config.yaml
fusion_encoder_qk_norm: false
fusion_encoder_layer_scale_init: 0.1
epochs: 0.7
warmup_steps: 280
Rows from block 4 of the fusion encoder, named by matrix and row number. Rows with one number belong to one attention dimension. Each number is 128 + 24 x the weight over the matrix's rms, rounded and kept within 0 to 255. All counts start at 0.
# v: attention value (fusion_encoder.blocks.4.attn.v.weight, 192x192), inputs 48-95
# proj: attention output (fusion_encoder.blocks.4.attn.proj.weight, 192x192, transposed), outputs 48-95
v.44 [113 132 148 150 144 107 125 127 132 109 137  91 104 105 179 171 157  88 117 115 132 135 115 107 112 146 101  85  87 134  97 113 161 110 133 111 145 112 151 149 158 137  88 117 139  80 153 110]
proj.44 [134  72 125 145 161 154 137 159 136 114 155 146 129 103 134 114 117  97 172 128 108 101 121 111 137 140 153 153 140 127 135 140 109 112 144 119 123 101 153 165 143 120 111  93 150 128 131 130]
v.45 [ 95 143 134 162 165  92 158 134 146 107 126 176 130 168 154 112 107 142 130 121 113 165  83 154 130 123 182 126 126 128 137 120 150 117 109 139  91  84 100  93 107 149  85  97 109 150 152 142]
proj.45 [111 115  91 112 104 100  77 153 142 153 121 164  84 109  92 118  51 118 141 186 124 145 136  86  97  81 120 116 118 111 164 141  86  99 147 146  98 139 139 135 164 101 133 105 148 181 138 144]
v.46 [141 133  79  79  85 128 122 139 137  78  93 131 138 145 130 159 171 135 142  89 111 126 161 111 148 119 171  80 153 119 113 165 101 142  90 135 129 130 103 132 130 138 166 113 114 101 133 153]
proj.46 [121 114 169 134 156 111 116 101 130 158 172  94 124 120  88 135 184 137 135 116  92  87 132 120 135 162  94 136 119 133 103 135 156 110 176 130 120 162 137 109 135 145  94 130 163 145 105  99]
v.47 [101  99 136 117  97 108 143 113 168  88  98  85 169 147 138 156 134 169 107  99 162 134 113  90 120 159 134 107 152 129  95 144 125 105 135 129 145 125 112 134 175 152 138 144 146 111  99  91]
proj.47 [158 112 118 122 168 125 130 136 126 146 142 106 149 119 141 143 117  98 130 125 111 147 130 163 126 125 172 151 117 125 127 120 155  72  87 122 125 154 168 118 128 143 128 116 110 118 120 150]
v.48 [122 175 178 106 142 124 109 122 116 127 123 144 103 123 104 128 158 142 148 127 145 139 151 106 126 141 104 145 101 136  93 127 157 157 114 125 152 135 122 156  76 133 173  86 102 168 119 116]
proj.48 [116 103 130 119  85 167 151  79  94 127 109 104 127 146 132 143 112 142 145 135 115 151 109 163 154 130 117 121 152 139 147 112 123 148 157 117 104 119 175 136 145 157 144 111 138 130 157 129]
v.49 [ 92 100 137 142 130 157 130 131  99 147 117 136 115  84 130 120 148 142 155 125 121 156 167  96 128  98 130 152 120 104 167 123 108 133 104 147  98 109 137 115  90 136 145 148 131 146 134 156]
proj.49 [129 154 121 149 165 142 125 151 112 111 146 122 126 131 133  79 177 148  99  88 128  85 118 158 169 165 138 105 135 140 118 140 106 132 160 121 165 131 106 134 133 112 172 132  99  93 156 147]
v.50 [121  81 105 141 140  95 137 122 148 135 151 111 129 121 127 139 117 141 149 143  76 102  99 136 115 124 115 116 122  87 117 101 142 147 123 161 155 110 155 136 135  92 127 130 127 141 134 176]
proj.50 [127 125 118 104 146 125 149 121 119  99  88 118 129 152 137 115 125 136 114 157 137 149 115 152 103 127 131 171 133 138 119 149 143 106  99 120 147 160 146 144 153 141 150  87 150 121 129 136]
v.51 [118 100 112 188 151 116 159 131 132 103 126 158  82 133 133 146 108 175 147 108 107 180  87 166 146 128 146 120 134 146 150 118 146 133 117 105 121 135 120 165  81 153 105 152 104 102 142 100]
proj.51 [117 172 116 115 108 138 114 140  68 133 108 115 110 119 115 160 108 105 140 132 117 122 146 114 147  93 167 135 126 156 105 123 134  80 121 172 141  99 143 133 150  72 116 165 133 134 147 122]
v.52 [182  76  79 170  76  98 121 162 125 135 181 129 119 103 119 168 153 172 147 162 150  97 152 109 152 100 108 166 154 125 111 123 115 139 139  99 144  99 130 168 105 146 166 130 140 129 141 170]
proj.52 [116 150 155 104 140 119 108 127 122 148 105 119 111 159 182 116 160 118 158 138 140 149 100 121 134 136 113 148 124 102 150 166 119 172  91 133 157 121 145 184 161 169 139 110 140 124 102 162]
v.53 [122 111 141 129 113 110 149  96 125 154  68 153  92 149 118 119 155 173 132 116 127 136  96 103 101  97 104 128 117 105  83 116 145 135 102 167 136 108 118 134 117 104 153  91 122 111 127 131]
proj.53 [141 148 156 116 122 166 143 134  97 119 146  81 133 149 123 115  90 137  82  98 156 141 183 123 148 100 168 152 141 158  94 137 154 112 123  99 139  70 106 163 171  97 120 135 119 131 129 135]
v.54 [124 156 118 134 161 154 191 117 159 122 152 153 101 124 111 123 136 149 144 150 156 134 102 120 120 155 143 142 142 166 121 134  97 106 141 102 122 141 129 159 134 104 110 175  80 142  90 148]
proj.54 [119 114 111 132  88 113 105 130  96 115 143  86 151 116 130 112 128 146  91 151 121 128 175 146 146 104 129 132 109 133 101 155 124 135 119 129 103  89 138 105 132 133 128 107 168 143 166 150]
v.55 [116 112 122 152 120 100 114 124 111 168 108 113 123 135 110 144 133 139 147 162  92 146 114 129 179 110 184  94 152 156 145 153 142 135 141  87 140 147 127  91 123 138 130 110  84 125 110 142]
proj.55 [104 120 124 132 128  94 158  86 114  87 126 144 110 118 125 132  98 122 140 138 139 113 144 132 124 124  92 152 131  90 124 127 147 111 126 144 173 143 104 121 127 174 135 141 141 168 115 140]
v.56 [141 100 106 168 101 115 148 112 164 150 153 124 180 104 135 157 141 106 110 129 157 113 121 106 129 121  99 147 101 129 136 101 139 105 160 108 147 108  99 141 125 145 155 165 117 139 120 112]
proj.56 [118  99 141 124 169  96 126 120 125  93 104 123 131 141 165 145 138 141 146 156  80 111 118 107 111 151 125 174 156 105 129 137 131 118 105 127 126 121 100 117 150 125 119 104 117  79 132 116]
v.57 [133 101 135 145 129  86 105 153  88 121 135 125 141 116 143 175 121 123 143 111  95 154 162 119 143 154 113 116 113  85  92 169 152 139 110 123 139 114 152 137 104 114 153 101 133 186 136 139]
proj.57 [131 125 150 116 154 133 120 117 112 153 122 128 124 163 121 124 142 118 146 139  84 126 112 122 166 160 100 120 137 137 123 128 142 132 104 131 155  80 125 129 114 130 119 131 133 108 115 119]
v.58 [134 149 142  82 133  87  93  89 158 146 115 145 127  96 113  95 137 118 148  97 129 173 123  85 116 131 114 149  87 124 148  59 155 134 151 111 148 133 114 136  94 162 128 162 138 141 100 117]
proj.58 [ 86  91 190 108 130 129 116 127  99 161 112 133 107 106 134 149 125 128 127 108 117 105 128  84 142 117 138 127 144 154 156 105 178 117 139 103 129 118 143 116 147 136  95 105 120 137 138 111]
v.59 [147 141 120 146 133 116 132  90 132 114 139 109  90 130 144 164 105 157 105 172 147 142 122 150  82 136 138 117 115  81 145 118 104 152 123 120 140 142 155  94 148 131 145 151 114  79 169 169]
proj.59 [155 174 128 121  62 128 124  81 158  99  81 126 109 103 156 126  94 151 136 119 128 121 104 114 128 138 126  85 110 152 111 134 140  97 123 103 151 140 141 120 149 131 139 131 149 156 111 159]
v.60 [158 155 135 137 119 130 131 105 159 109 113 123 124 112 177  99 158 128 159  89 153 149 152  90 153  99 154  99 130  95 141 125 174 133 139 151  98 139 114 102 174 125 107  88 116 145 135 160]
proj.60 [144 105 139 127 121 125 101 147 140 134 151 134 105 130 117 106 104 116 161 133 121 122 118 124 117 112 138 152 124 116 147 101 163 105 134 101  84 132 178 147 124  87 105 136 144 149 151  70]
v.61 [127 102 141 128 156 172 147 119 132 103 109 180 100 125 141 133 110 139 159 141 138 162 108 165 168 133 122 158  96 135 119  98 156 167 126 125 122 156 115 124 115 141  97 144  94 128 174 126]
proj.61 [132 107 140 185 104 115  95 144 116 108 128 143 132 117  98  93 176 148 167 143 108 107  98 154 125 131 157 121  98 140 121 145 125 117 152 169 119 169 126 109 126  65 118 142 113 103 169 151]
v.62 [139 133 151 134 136  86 139 157 129 148 139 114  85 138 109 145 154 155 146 115 148 148 119 167 137 122 184 154 115 138 172 146 108 184 127 129  90  94 112 100  79 110 110 113  87 105 155 152]
proj.62 [ 59 128 108  88 155 138 143 122 122 132  88  88 142 143 161 114 101 122 151 152 166 153  83 100 139 141 101 125 128 138 138  96 105 114 134 132 117  94 124 155 129 157 141 115 171 145 149 149]
v.63 [150 113 103 161 147 140 116  79  90 111 137 138 135 104 167 100 117 139 139 142  91 152 112 141 114 146 101 138 115 165 114 166 125  99 127 116 107 126 122 128 141 116 134 149 180 178 116 142]
proj.63 [185 123 193 162 110 125  97 114 139 158 128 133 129 107 134 158  91 115 124 147  97 142 148 133 135 119 117 137 117 100 114 143 156 176 107 133 131 162 160 124 161 113 116 130 120 129 130  99]
v.64 [133 107 170 149 154 131 146 127  79  85  81 139 146 137 112 138  96 125 113 117 149 125 110 133 153  89 131 118 151 100 143 181 112  82 128 130 146 147 132 147 149 129 107 117 113 144 143 133]
proj.64 [124 106 115 105 169 109 107 111 134 132 122 128 144 147 146 137 132 150 136 125  95 146 103 117 169 145 148 181 124 103 101 110 126 119 143 121 150 173 158 141 126 124 125 155  91 105 164 194]
v.65 [157 180 156 119  94 117 121 126 138 194 142 163 157 103 135 102 162 115 132 149 136 157 134 151 113 128 145 152 129 112  94 126 163 143 110 131 145 145 129 101 141 100 109 124 166 113 128 145]
proj.65 [137 161 144  60 125 150 130 114 123 104  91  83 159 134 134 145 106 140 127 136 123  80 143 130 127 157  96 106 126 133 147 164 107 113 143 168 138 115 123 124 156 141 104 125 163 105 107 144]
v.66 [ 99 145 108 158 139 115  85 143 147 115 131 117 105 125 138 132 164 105 135 133 134 119 121 141 148 165 118 124 151  96 192 130 118 161 100 161 146 133 152 136 127 122 107 124 128  99  89 128]
proj.66 [120  94 114 111 101 115 158 114 135 112 143 118 121 117 134 107  80 170 132 132 117 113 105 137 121 151 151 101 121 131 145 131 159  86 108 131 163 148 124 112 113 157 101 166 126 151 119 180]
v.67 [128  93 103  73 131  91 125 122 101 130 139 154 162 134 100 122 154 133 132 109 166 127 160 151 111 139 152 104 161 100 125 146 125 107 138 117 145 126 176  98  86 133 131 144 131 147 152  92]
proj.67 [118 102 139  93 140  94 142 100 134 107 121 105  95 165 163 132 117 105 160 169 140 148  89 113 109  80  97 154 115 136 104 137 113 139  78 131  94 173 157 134 181 137  77 185 125 150  91  74]
v.68 [ 97 139 158  79 149 121 125  98 152 168 168 105 109 122 144 148 108 138 156 153 126 139 114 132 162 128 181 118 155 113  87 114 152 116 142 165 123  92 154 102 108 141 155 151 174 122 161 132]
proj.68 [112 121 165 145 105 120  96 132 157 160 109 160 144 156 129 120 173 164  91 118 126 123 199 140  86 114 182 105 117 175 149 100 124 121 115 104 139 137 163  97 135  82 108 150  78 133 117 118]
v.69 [105 111 135  74 172  98 152 171 124 111 119 160 126 142 107 176 125 113 141 180 136 130 152 146 150 134 126 171 146 115 160  85 153 166 118 189  84 164 136 169 117 144 139 145 117 113 179  96]
proj.69 [150  95 188 146 113 115 139 146  98 128 184 207 133 105 172 102  66 111 153 131 125 164 120 150 118 148 173 133 143 131 105 117 143  86 148 118 112 100 144 137 124 104 104 120 142 203 139 184]
v.70 [112 114 103 153 177  76  84 160 112 113 155 118 126 154 140 149 127  91  80 125 159 175 136 130 123  92 110 131 101 116 141  98 157 116 155 114  96 159 138  88  79 148  89 130 105 132  99 130]
proj.70 [160 150 114 169 101 146 120 126  92 148  86 169  86 128 135 137 122 163 139 127 132 117 125 140 128 153 126 113 144 139 164 123 113 145  86 135 130  97 164 163 101 126 124 134 131 128 124 129]
v.71 [ 66 131 133 144 109 112 130 147 108 141 110 135 128 155 137 116  79 106 128 105 121 162 129 104 139  77 153 125 139 153 139 153 101 110 143 108 118  97 114 106 154 144 113 103 112 141  86 122]
proj.71 [156 122 138 113  91  99 127 104 124 148 112 121 109 112 158 105 132 151 136 147 119 127 131 156 124 133 103 191 104  66 137 147 117 125  99  95 147 125 117 136 115 135 150 100 178 128 101 144]
v.72 [144 130 109 137 138 114 139 122 153 126 162 100 101 103 155 175  90 130 156 134 129 167 130 121 121 158 137 141 147 143 123 136 146 158 127 119 128  82 127 103 114 114  90 126 148 123 130 128]
proj.72 [126 115 116 110 125 117 131 100 148 120 162 129 146 158 133 110 163 191 107 132 101 145 144 144  79 115 129 138 138 160 127  99 116 136  56 131  98 134 128 133 128 152 115 181 120 119  90 166]
v.73 [ 88 129 130  98 113 136 105 135 153 135 129 140 134 125 134 102 120 143 110 116 177 108 131 120 104 125 122 126 100 132 118 175 138  96  98 140 114 104 140  90 106 186  86 108 143 132 114 139]
proj.73 [128  75 109 110 148 167 109 110 153 160 112 134 126 127 103 114 115  86 119 102  97 136 150 115  97 113 150 126 144 142 129 128 132 116 147 157 140 136 149 139 140  75 145 180 128 129 157 132]
v.74 [ 91 120  84 142 146 106  93 145  86 163 135 142 118 143 140  83 125 143 114 174 112  94 147 125 126 147  76 173 161 150 179 110 136 144 150 124 108  94 110 109 114 105 156 167 154 154 114 142]
proj.74 [102 120 186 129 150  99 147 141 132 124 110 137 139 131 113 196 127 139 135 132 134 111 132 131 136 135 124 136 149 133 146 172  95 136 124 140 128  90 119 120 123 123 106  89 115 105  95 170]
v.75 [150 132 103 117 105 159 103 114 146 159 112 159 136 128 114 136 130 144 154 133 141 105  84 120 184 135 152 151  99 165 158 126 137 155 117 124 121  59 185  85 174 145 133 115  96 137 115 138]
proj.75 [167 136 169 136 101 135 165 116 135 110 139 139 165 128  93 123 215  86 109 128 152  56 140 123 120 114 151 113 175 145 160  97 102 167 114 144 156 155 107 101 151 104 120 126 121 159 117 119]
v.76 [119 156 103 151 117  91 161 142 117 143 112 120 113  77 143 129 124 102 120 113 140 150 103 171 134  89 120 113 143 175  95 117 131 125 153 166 160 139 153  81  89  84 110 127 136 103 166 154]
proj.76 [174 123 138 158  76 140 122 126 105 161  80 149 114 125 132 131 111 116 148 121 162  97 149 102 149 120 176 140 103 112 177 121 135 126 155 140 125  78 152 150 118 105 111 130  76 110 107 132]